{"model": "audio frame classifier", "dataset": "short pieces for a synthesised band: melody, chords, bass and drums", "train_examples": 26041, "time_shift_ms": 100, "input": "waveform_16khz", "num_classes": 25, "output_stride": 4, "arch": "transformer", "norm": "rmsnorm", "norm_position": "pre", "activation": "star_relu", "mlp_ratio": 3, "head_dim": 32, "fused_qkv": true, "bias": "none", "qk_norm": false, "parallel_block": false, "inner_norm": false, "drop_path": 0.05, "wave_strides": [5, 4, 4, 2], "subsampling": 4, "layers": 12, "width": 192, "positions": "learned", "init": "small_normal", "residual_init": "zero_last", "optimizer": "muon", "muon_scale": "match_rms_adamw", "lr": 0.0044, "momentum": 0.95, "nesterov": true, "orthogonalizer": "newton_schulz_5", "adamw_lr_other_params": 0.0022, "grad_clip": 0.5, "steps": 5100, "batch_size": 128, "epochs": 25.1, "lr_schedule": "wsd", "decay_fraction": 0.4, "final_lr_fraction": 0.05, "warmup_steps": 1020, "weight_decay": 0.1, "adamw_weight_decay_other_params": 0}
Rows from block 4 of a small audio frame classifier, named by matrix and row number. Rows with one number belong to one neuron. Each number is 128 + 24 x the weight over its row's rms, rounded and kept within 0 to 255. All counts start at 0.
After each neuron's rows are labels from the 100 clips, of 14976, where the neuron reaches its highest value: "responds to" is what is common among them; "loudest" is the band of the loudest frequency at the time of the peak. Only what is clearly more common there than usual is listed. The data: short pieces for a synthesised band: melody, chords, bass and drums.
# fc1: MLP up (model.blocks.4.mlp.fc1.weight, 576x192), inputs 96-143
# fc2: MLP down (model.blocks.4.mlp.fc2.weight, 192x576, transposed), outputs 96-143

fc1.488 [119 141 143 124 169 138 110  88 108 107 132 122 148 100 157  80 114 147 209 172 135  89  96 108 115 142 107 120 167 130 100 137  94 149 150 104 115 147 112 113 104 100 120 179 134 104 166 126]
fc2.488 [152 133 136 136 148 125  62 139 103 132  89 128 149 150 158 127 111 118 147 127  93 116 146 132 124  89 118 144 128 117 118 125  93  96 124 146 102 115 145 122 114 172 134 130 124 140 114 156]
responds to: marimba-like; tempo: 80 to 90 bpm
loudest: 500 to 1000 Hz

fc1.75 [119 167 143 168 101 156  67 163 139 122 104 121 137  98 132 155 153 151 128 126 143 152 125 153 156 145 164 123 132 147 160 110 125 131 153 108  69 114 115 122 132  97 114 107 123  98 116 112]
fc2.75 [168 105  92  91 125 138 139 126 126  99 132 141  72 126  87 138 150 107 155 148 113 109 146 160 136 127  78 116  40 116 105 111 153 139 107 126 121 101 140 143 131 167 128  89 131 144 122 130]
responds to: key: E major; key: E minor
loudest: 250 to 500 Hz

fc1.469 [104  84 155 131 157 128 120 172 128 133 106  94 120  77 120 108 108 136 173 124 162 105 146 143 128 120 125 146 150 156 150 154 100 125 124 171 153 135 113 143  91 145 106 124 143 123 104 123]
fc2.469 [ 98 155 120 183 111 148 115 127  99 151 153  76 141 138 143 147 134 104  93 133 126 140 113 112 132 122 132 133 120 117 142 110 142  89 178 157 126  98 131 102 127 152 116  94 133 144 104 116]
responds to: key: D# minor; key: D major
loudest: 500 to 1000 Hz

fc1.124 [157  99  98 162 136 122 100  93 119 109 152 131 130 155 105 114 172 141 152  93 121 125 135 102 130 160 111 133 106 138 125 132 142 127 158 130  86 104 122 121 174 147 125 162 122 167 152  90]
fc2.124 [137 131 128  91 183 111 126  93 157 126 146 133 111  90 137 130 138 140  74 131 154 110 134 138 131  63  94 113 195 120  95 151 110 156 106 138 150 129 162 132 133 158  89 113 132 115 129  95]
responds to: key: G major
loudest: 250 to 500 Hz

fc1.504 [132 172 109 117 165  96  79 130 159 154 183 108 176 130 124 121 119 132 111 110 131 126 100 127 164 122 144 129 161  98 103 149 139 145 124 125  87 129 157  91 132 143 117 144 154 112 141 123]
fc2.504 [136 114  86 100 133 123 121 105 103  95  88  91 127 139 135 123 151 153 142 118 120 111 124 123 136 128 118 129 143 115  62 157 132 110 162 120 191 113 138 118 150 145 103 136 120 165 128  94]
responds to: key: G major
loudest: 250 to 500 Hz

fc1.556 [128 130 133 130 126 121 110 111  91 157 154 129 163 174 116 125 131 129 147 157 116 154 106 158 140 145 165 183 124 118  64 137 167 142 158 112 166 134 136 134 108 108 120 131  89 138  92 122]
fc2.556 [106 146  89  91 115 167 161 122 133 146 157  81 126  82 172  94 150 129 161 120 136  94 132 134 152  88 119  99 138 160 137 101 110 151 108 133  92 122 139 136 158 118 118 145 106 133 154 114]
responds to: key: G# major
loudest: 250 to 500 Hz

fc1.66 [132 111 147 108 153 131 136 126 124  88 154 153 114 104 120 130 141  90 163 109 106 158 148 144 158 126 126 136 121 110  82 111 102 122 122 134 105 130 118 103 159 132 142  92 186 132 104 142]
fc2.66 [125 136  98 150 137 140 125 167 125 124 141 130 136 162 160 131  99 152 164 122 122 136 159  85 116 133 182 154 127 103 120 101 129 154 128 112 122  83 129  87 147 143 137  95 104  88 120 115]
responds to: key: E major; key: E minor
loudest: 250 to 500 Hz

fc1.265 [103 144 146 132  93 131 144 122 117 123 147 146 103 117 121 149 138 136 113 122 154 134 135 135 143 160 127 120 104 140 136 123 132 107  97  98 114 161 122 117 154  94 158 144 122 121 148 170]
fc2.265 [183 158  61 156 119 128 116 109 119 168 128 109 150 187 156 133 118 120 160 132  96 103 149  90 104 114 107 149 105 120  67 147 137 157 130 149 143 116 167 147 126 170  89 151 151 147 123 134]
responds to: thin (high-pass); key: G major
loudest: 250 to 500 Hz

fc1.572 [139 114 148 116 123 126 131 116  99 147 138 108 130  82 134 184 142 149 115 150 144  92 163 140 151 132 128 127  85 130 102  91 139  76 170 148 135 184 101 152 146  67 144 150 154 107 118 151]
fc2.572 [115 108 121  74 151 141  92 143  75  91  95 145 146 112 144 125 166 112 166 147 135 131 122 153 135 167  97  72 132 151 159 143 119 113  89 155  91  93  90 132 118 158 168 121 138 111 143 106]
responds to: key: E minor
loudest: 250 to 500 Hz

fc1.564 [ 89 129 163 113 117 138 114 146 140 134 102 153 131 138 110 115 146  99  86 112 112 126 162 102 135 166 118 141 159 129 117  81  95 129 123 102 173 123  90 124 101 161 127 145 110 125 140 127]
fc2.564 [132 121 109 151 132  55 169 102 151  86 125 156 138 128 125 131 144 148 114 118 101 146 131 109 171 135 120  87 139  82 159 145 115 143  90 106 120 108 127 158 137 133 105 109 131 141 154 103]
responds to: key: A# minor
loudest: 250 to 500 Hz

fc1.293 [170 131 108 117 116 120  96 116 148 161 159 148  99 164  75 120 128 132 130 132 134 105  90 119 126 127 142 159  95  94 102  92 115 139 160 169 146 149 130 132 113  99 152 101 121  93 126 127]
fc2.293 [ 92 123 104 127 151 135 123 122 122 103 135 146 124 109 160 118 125 125 162 113 142 133 121 121 122 137 100  79 165 172 108 103 106 115 109 120 110 114 133 126 155 144 126 114  95 154 117 156]
responds to: key: F major
loudest: 250 to 500 Hz

fc1.334 [128 110 138 121 102 173 131 142  95 106  84 152 113 123 109 127 150 165 158 114 165 137 137 138 125 132 140 146 175 107 132 160 155 148 123 188 149 110 119 136 124 138 110 152 136 108  94 156]
fc2.334 [129 136 145 132 150 112 166 152 143 137 105 111 150 102  92 106 158  96 166 150  96  86 119 128 173 156 104 158 130 147 152  88 102 183 148 102 139 161 135 136 130 124 116 136  90 112 146 112]
responds to: key: A# major
loudest: 250 to 500 Hz

fc1.172 [176 119 153 142 122 107  94 113 153 118 130 159  90 122 192 156 116 147 108 128 144 141 120 129 101 137 106 123 139 114 140 145 213 139 113 108 157 110 124  97 142 146  85 172  79 131 135 135]
fc2.172 [103 123 109 145 135  92 154  90 107 135 115 138 131 121 122 101 147  87 191 194 129 102 109 137 113 142 126 150  87  87 163 114 129 124 121 128 105 150 115 144 103 106 105 104 147 105 144 138]
responds to: key: A minor
loudest: 250 to 500 Hz

fc1.226 [126 137  83 161  87 110  86 127 128 117 133 143 128 102 138 146 122 107 116 129 115 112  97 120 111 130 110  97 113 102  98  85 101 140 144 135 124  89 137 153 123 108 114 154 149 112 130 106]
fc2.226 [121 139 115  96 160 128 136 137 100 160 125 136 139 138 130 142 118 131 117 172 144 128 159 166 142  88 154 117 124 162 151 153 143 121 106 138 149 154 148 127 143 142  81 111  80 126 108 111]
responds to: key: G# major
loudest: 250 to 500 Hz

fc1.218 [123 101 133 117  95 137 146 112 130 149 137 134 113 114 115 112 137 136 154 138 151 125 142 104 164 129 111 120 184 127 158  84 141 104 112 121 149 146 108 146 105 160  84 137 121 161 154 119]
fc2.218 [126 160 102 120 124 123 164 151 124 117 143 169 157 113 125 142 101 121 119  94 154  97  93 153 106 111 144 160 129 117 112 100 148 131 136  98 148 165 166 151 126 130  80 117 131 117  84 112]
responds to: key: G# major
loudest: 250 to 500 Hz

fc1.247 [ 99 116 154 141 121 150 142 170 115 113 133 125 111 134 170  96 116 104 140 107 139 106 103 150 145 107 103 130  95 152  88 149 147 127 138 101 101 151 105 101 102 152 129 117 199 156 145 109]
fc2.247 [101 146 133 130 122 155 142  76  73 153 165 145 138 135 119 142 116 121 132 150 140 106 125 143 134 128 115 106 130 138 181 145 148 119 117 119 112  95 141 159  84  77 143  83 160 158 122 165]
responds to: key: E minor; key: E major
loudest: 250 to 500 Hz